From a checkpoint of a small image autoencoder.
Model: 48-pixel images, encoder arch resnet_bottleneck, encoder norm batchnorm, encoder depths [3, 6, 3], encoder widths [128, 192, 288], decoder norm batchnorm, decoder widths [64, 128, 128, 128].
Data: trained on simulated grey scan slices of phantoms with and without marks, 245000 training examples, 7.2 epochs.
Rows from block 7 of the encoder, named by matrix and row number. Each number is 500 + 25 x the weight over its row's rms, rounded and kept within 0 to 999. All counts start at 0. Numbers have three digits each. After the name is the row's rms in percent of the matrix's.
# convs0: reduce pointwise conv (encoder.blocks.7.convs.0.weight, 48x192x1x1), inputs 0-95
convs0.0 102:482472486484501519510489541512484511520532547517539545496515486528521501495537488474502486513450502520512533505503480463486516522541540532466496485491445486464491515512467456474491502490515514495479522479479453464575454567501495520470526456479481505515480507481499491503521470487497526527
convs0.1 102:569512504515517476506499530493509489425503489480546517501488504525491442526471544498504471509485449514463504584473473516423497489479522473515482492496525459536508502546500540483532513512502502512526525506471499523490501517492484475499466496513503524523494488520535510508496485515463492505
convs0.2 097:509516482520449503481517525531509512476541493467526477499531487522506522509449499534469484496491505519500526490501488460475444517520517503511508491483477472470495554453455490528466495486479479449489521511428503473504516509470499500513511497496461510481472521507504531525473510486552518502
convs0.3 108:538426511506481485498486481529465509430501520497499491494493495504505505505476537532503465499479453508462458541505499469450466500506535488496514488512475491515509531536474553501538486516491465506483500528474477483507520530499512475485526487491512514492489504480494496498487469469511488494
convs0.4 094:511496514513507418493509503490492503500480528539505510484447507463504522521478490515524487506493446514494457507516475521416513498467511540509490511515491479540521484515497514477549489521496498518463504523497513519474540510509466484484505483498504507519509478511539484465448458459485515503
convs0.5 099:540484500503489497473498472488509511438498508452539506480493525493486481528496486499463470525505502507491483528508500495529511547491505466490479494530549508441506474548530464515508472479493546497517520499486467501524529455520499503455499473507508527492436509492526466526491500526507548503
convs0.6 101:489515475528474509498524522508477496526531515472525512488500446522522507514498503443455502507478494491515493464504511500505455510498505521472495547522474519511452552508550455514492502480505488471531510515482468513506504490543486528498477508499432506489503473493462490486522503489534486501
convs0.7 098:457467518494482502482506511500512485462455518518460517494513504469517462495516549526503468441483484481505484500489499492491526499502527537508519480471488479450484462540545511465439459529485503506499508477483479510519539536494510538520530516499475502497555486479497518527485529497479523508
convs0.8 098:409535495518461542500503511503483506547534494477498493497527540477485486518485494468480486475489504511483487502525466509493537519506508499490469524481494518469483485511456569488536484484492499459527522505450484509479506450465478459536499495505538491531482483515515487511456536494525507483
convs0.9 096:448487489518514515487462490512499523480468492479516479508482510487503507486500490549507481501505547494534489506503519482515422494493494473493505481514509494488479498496516510503466490501473568480508483503506494510516493529513487476524489491496507497522450484525505494418468503525493555484
convs0.10 099:494490469494491467516513564523527528501500493510491460483489534456509499488473516521478445490503473463490501487550474481443476529502500482474461476514539502442493507556501511495534479531538509476531530478461505454477499519477534418449491537520513515483487486449528517528536475501506507495
convs0.11 096:513485473514459489532570499499519499484517500492516454451506526509491486485551501480512519511512532533495479444479514491452533503525465499491492511462474497424530458493485469515499449507489460464455480493518492486515491498519482551467533502487497481520479482532505511509495532481486518492
convs0.12 106:539540488518519501512481509511496495473441454475484507498494503433514504488532439520522492517513540481498502517477481507486508514460489493507492488521480504546524499495474541526501456479497527484472517466506493567505522477544503548516546481505515511523474511492538515495510498522509482493
convs0.13 096:517482491503489491499460516485474535523493496466506505476494455519516486506499498541479485481537520504464464476490510502436445475518513493478502486549496505466520488566529460505521510534519503490534485556505516447483474526515479462502503539484526543466480499472513457477477483479543493484
convs0.14 092:536479525503457499537475490517490512521528486521531484472512491473496510459533468481515510501485483509516523519498524536514507505504474516478506490519512523516521539495528511466463538512564512494472525522509508538517498531465533516508468533479477504522461503510467455489528505491493476501
convs0.15 104:531530487477496499496496467498465514553513484456478468476511592495499502534476506496473527455500486531499490515483509469492533501472519506502498502498505525490483501550402578506486483534483507467490481494510476512493504492543530431492500502522489529518498502504531537505492516492511521484
convs0.16 097:510511513508462478479476515510471504521519483485495507530531541464462496473485476494499511480515489518515507419541511534510424447467544496483468485529496534532523488470526526490511494487469533492476457552519462527513478489498482435525498514508468499512522491482505477511499469503478484502
convs0.17 101:481466526488488462519469531496544496465492495483516496513501532504496486513438522517500505483487505463517503508503469476448477535505531516505449507518533492488500503577452546487519497502517542468496494500492476577516501461513511426507492491496517481497507508496529481501477469487553472473
convs0.18 104:482450508509527517481517510504500487538516524532489463514505478452482510488500475539493518490488521482417479516500488511460464486506460416514487514491450476529462498461524484525484511466461451505485515532480497477516531509530483500499500515482503523536451482490493455504511500496475507520
convs0.19 100:466521505500474464496534453519506502449519510488490541488522525478524469460476507513529513494511500479517535510506524531513472515504496552478486527507479518497504479446516436491521503520504486489494510493459469491514473517500470492554502467497501511489484497469517494445500493493498529482
convs0.20 104:461469484503490524469495487502475492530513490476497494487501489490492489467468467519489515514463502521485466494524525484467503486495523455502464546507504477480483537511469497478518471502479495461495521535485460511497494539493528504506467503479492518471484493474478461487516511470496479525
convs0.21 100:489478532510487487518509467501470476462518451507493501452516492493497540488496528535507516488510478521525479477522512481477479480454461448481514486462483504475516504541500528500466475505483463504493461529498516525511486482477503511521524462454486494550462518473492542493509542498522487485
convs0.22 097:529507532513503475503447515501489495492500497474506494501496493482518523502434546489492492483479479517492480516490482516470487504479514492500468480479512482442520554493473565494536505540491495479450515522493483490530491475522497473512509520478515509512490490505469506504480503478493531506
convs0.23 092:540484490500468498516476508506497528497496474501450491498502562438482481497492499535507466469525473540515516542539488501461478510501508493509454516478476484481505500542466510493491526496511512504520530505481520492476507498452427501538499493490516535486511525515528480481523470496461493508
convs0.24 102:505467467520493504493528537480485518479486500501533461535517489450497495506477500495489480489471546464508520472500472512449450519509492508488463506485464492518485520482497505506512516505489491473516515479498481493529516489497452534468502510519463499430480502494557498486512463473494522495
convs0.25 106:524497500516490446492483455514486553474473500499470480526493545472532516514433540512474480533491483522483507523526472492478507521494499503520493484534541497503557500548472501503527494474527543480476465466516519491453530515459478489473517508503505510519494500485476565529479515476497487506
convs0.26 101:514469479504474572488501499486471464533491502489482529483491526434480472515446480486508463487529528480482517502526541477479472528520510439469545508512504506482484513537525491497462511496496480512496521518488531462499457483503518555497499497445461443509526519472504496482484462514515518512
convs0.27 103:508514489530587484512521492525468532520529514506511486505538471486512481523517511553527475494500493476479491544465482499503501499531502537560473476467494498471504462468448511501461514509533460519483487484511499519472454479508494516516515503503485524496523462513476498543474474466486529500
convs0.28 101:471520480506501457490544549478518482407530499475501504477488560552486527525458506505488472468485468482507492567494459516523518471502475514471508518523524481489498523473473567475521490518522473488423494495512507494504482479484531481489529513536515478520513475497536518530501489482464476488
convs0.29 102:567513471555498485516519500505519518513504502501482535498531474482498496531495486467534524485478523518450451511473441500490496482503504482448509474492496472489494499507491495475502512470503533517531459516489536515472478509475479515458490490481483511473488506528476522479503530477451489504
convs0.30 099:513501520470503485513510552496483502513442510465481488521490558513489507525472473486493535483496520488509491498539509481474510521469503491506521519511483485502526508538461564494515503503495521490509507507502538511531515493516489452537510504539495507483512505540490502431488504502446538488
convs0.31 103:543522469522568449520472511487552515555483502473527500503470447583508484491457532517502488495498480481523476476482512515519447527504534465501461468530505495500490512475474511496545475446481484499514537495490477499496543521525465521484519510514522475536500492501522502506470450508488545506
convs0.32 093:523514520497466459492494504483500508475485492460542501508475506545495495507466503506504497517478448530448489519544479466412500491507525481519499536511500469495502487515497549512514509511485544485501490492485503523500467517482486506452507483511479548481465503518506502450519472486529503504
convs0.33 097:498464486540505495510480522490466495439507476476543506501484539498485545519462475522489525502484446539491448465560490492524492491462533454484422528530468527446500510514445480476523492484512481501493503522472495492519495538515517496554456510491480473525502484484461478463532452531543515504
convs0.34 097:482528470513488511489507484488500469494463475493436502504473471461499469541503482495498484519514513484492508490506550513450420479544488455480517464487442476522475498562502509515502484482512500491516509521496491452529521488465500489541496472502516565479484502491494480513515518521497484505
convs0.35 101:479490521517512527505484569499504490480490506467506517482479540467540502521507483518497458461469507471500518470526479499448484496490462485490478445508501462505496515552480508497511516513497472496498489523494502457511513522471497470430506502470517484451528500494490477473498515526490484490
convs0.36 101:521515504495479449488476468492518505452491521519511489533503533480487483536444560515492470489493473496500495476519497447454520528510513515473489542509468497514487468548493525501478491521503529486500514525495515517467526490537503474510506505524538478510486490528556502481525501508547462521
convs0.37 099:487493500466515471496495522480480501449483492473500496503473531501477531501444510500482489465528479484492481479537468514461504543471490480474496527525489483490501522470373492509466495470503533494527515504511523486495538510535502504480460494537503541507483524519480501506523506554526492517
convs0.38 101:470476429483527509473512519493490509513491499522472529555480475569476513503503518514531560502505493539511529499483479457555534516459536494484482470513506513545493455505485508518492514460519545516495519505490494463473458463512488522530523514514529491479502492503472487534466543500468505478
convs0.39 103:541508521468512491456487487487471511493517489469502485545501465558523493502511504474507515468515491512518519481496524485422523481489504521508475504525487525482499487412506513502556530468493461518511531489531490501506504495522508505450492503567507472495553497491561543513473461496520474513
convs0.40 099:480482503477495508532480456504492535510510503497513488521514490489529422494451455477518513529484479494462507530513494498498477467479481505455472473493520469482496553478490445511495493533539458490493498497493523451477507530476498475523509493536479463524452519548510488471471464472504507518
convs0.41 104:465518491523458499487480495558513499512520499459494501469506518489486483492483513528465465530504498506499489447516483492484431501513468469480500522518519507474521500524487493485518469522490539464517535501469486524530505489546495448516460450456498500489489510454504507489465478499565472494
convs0.42 107:469457521501522488457455535492487486474510493503498517540499509441527482510473493508490451502507501518486530517497445516510476499542514491494487471527505489453545522501469531526528507497495542516511506540484489484497499487527521546459535496496476485483498472472473451529517491492497511500
convs0.43 099:539465510483488488494469553494517484470493486478494481525549522512484530518485498444504490476527468517557472518510539527466467446476495479541513517486519513467520472518454509496519460519505556485477505515496487487494487524491500513506479505470538481485493528492505488487540530499486511504
convs0.44 099:557494517492496502497480530487493510499464495476538530492489549541491481525470523506507463474498475489506494500502495480441504496494531475503486485518503531494497488548475558513488512560483522487500481501516503526483431487509548483441516509531517526491507498489509481451510490475509506498
convs0.45 101:583539484484500476491484485494489505468513480502489500490474569526472511507445525489515489509493520503453481491527510494500468504529521489507490553505507474434487549563445557505520503482487474474502515483534497510504501522522524431519505493501480486489489491535507510492490524511501475509
convs0.46 097:469493498510525486500473494498502477493511498501502467491516522508513500444515461501451500505455463508468492497501480480455488486537486490493451528454513481485484497492462477518533538518487505495461507550458499505514482496523483517473478508517514538473557493489470506486530494493444509490
convs0.47 096:491486481505465515520509488548488519469465496481499448496521479512470492484483506555503500463486487530476473530510497538494476488467517481502500474500509497463462516545505505495477489529516544471505486537498503453507516504482478502530487512486476527509488511491441502506552501493468489517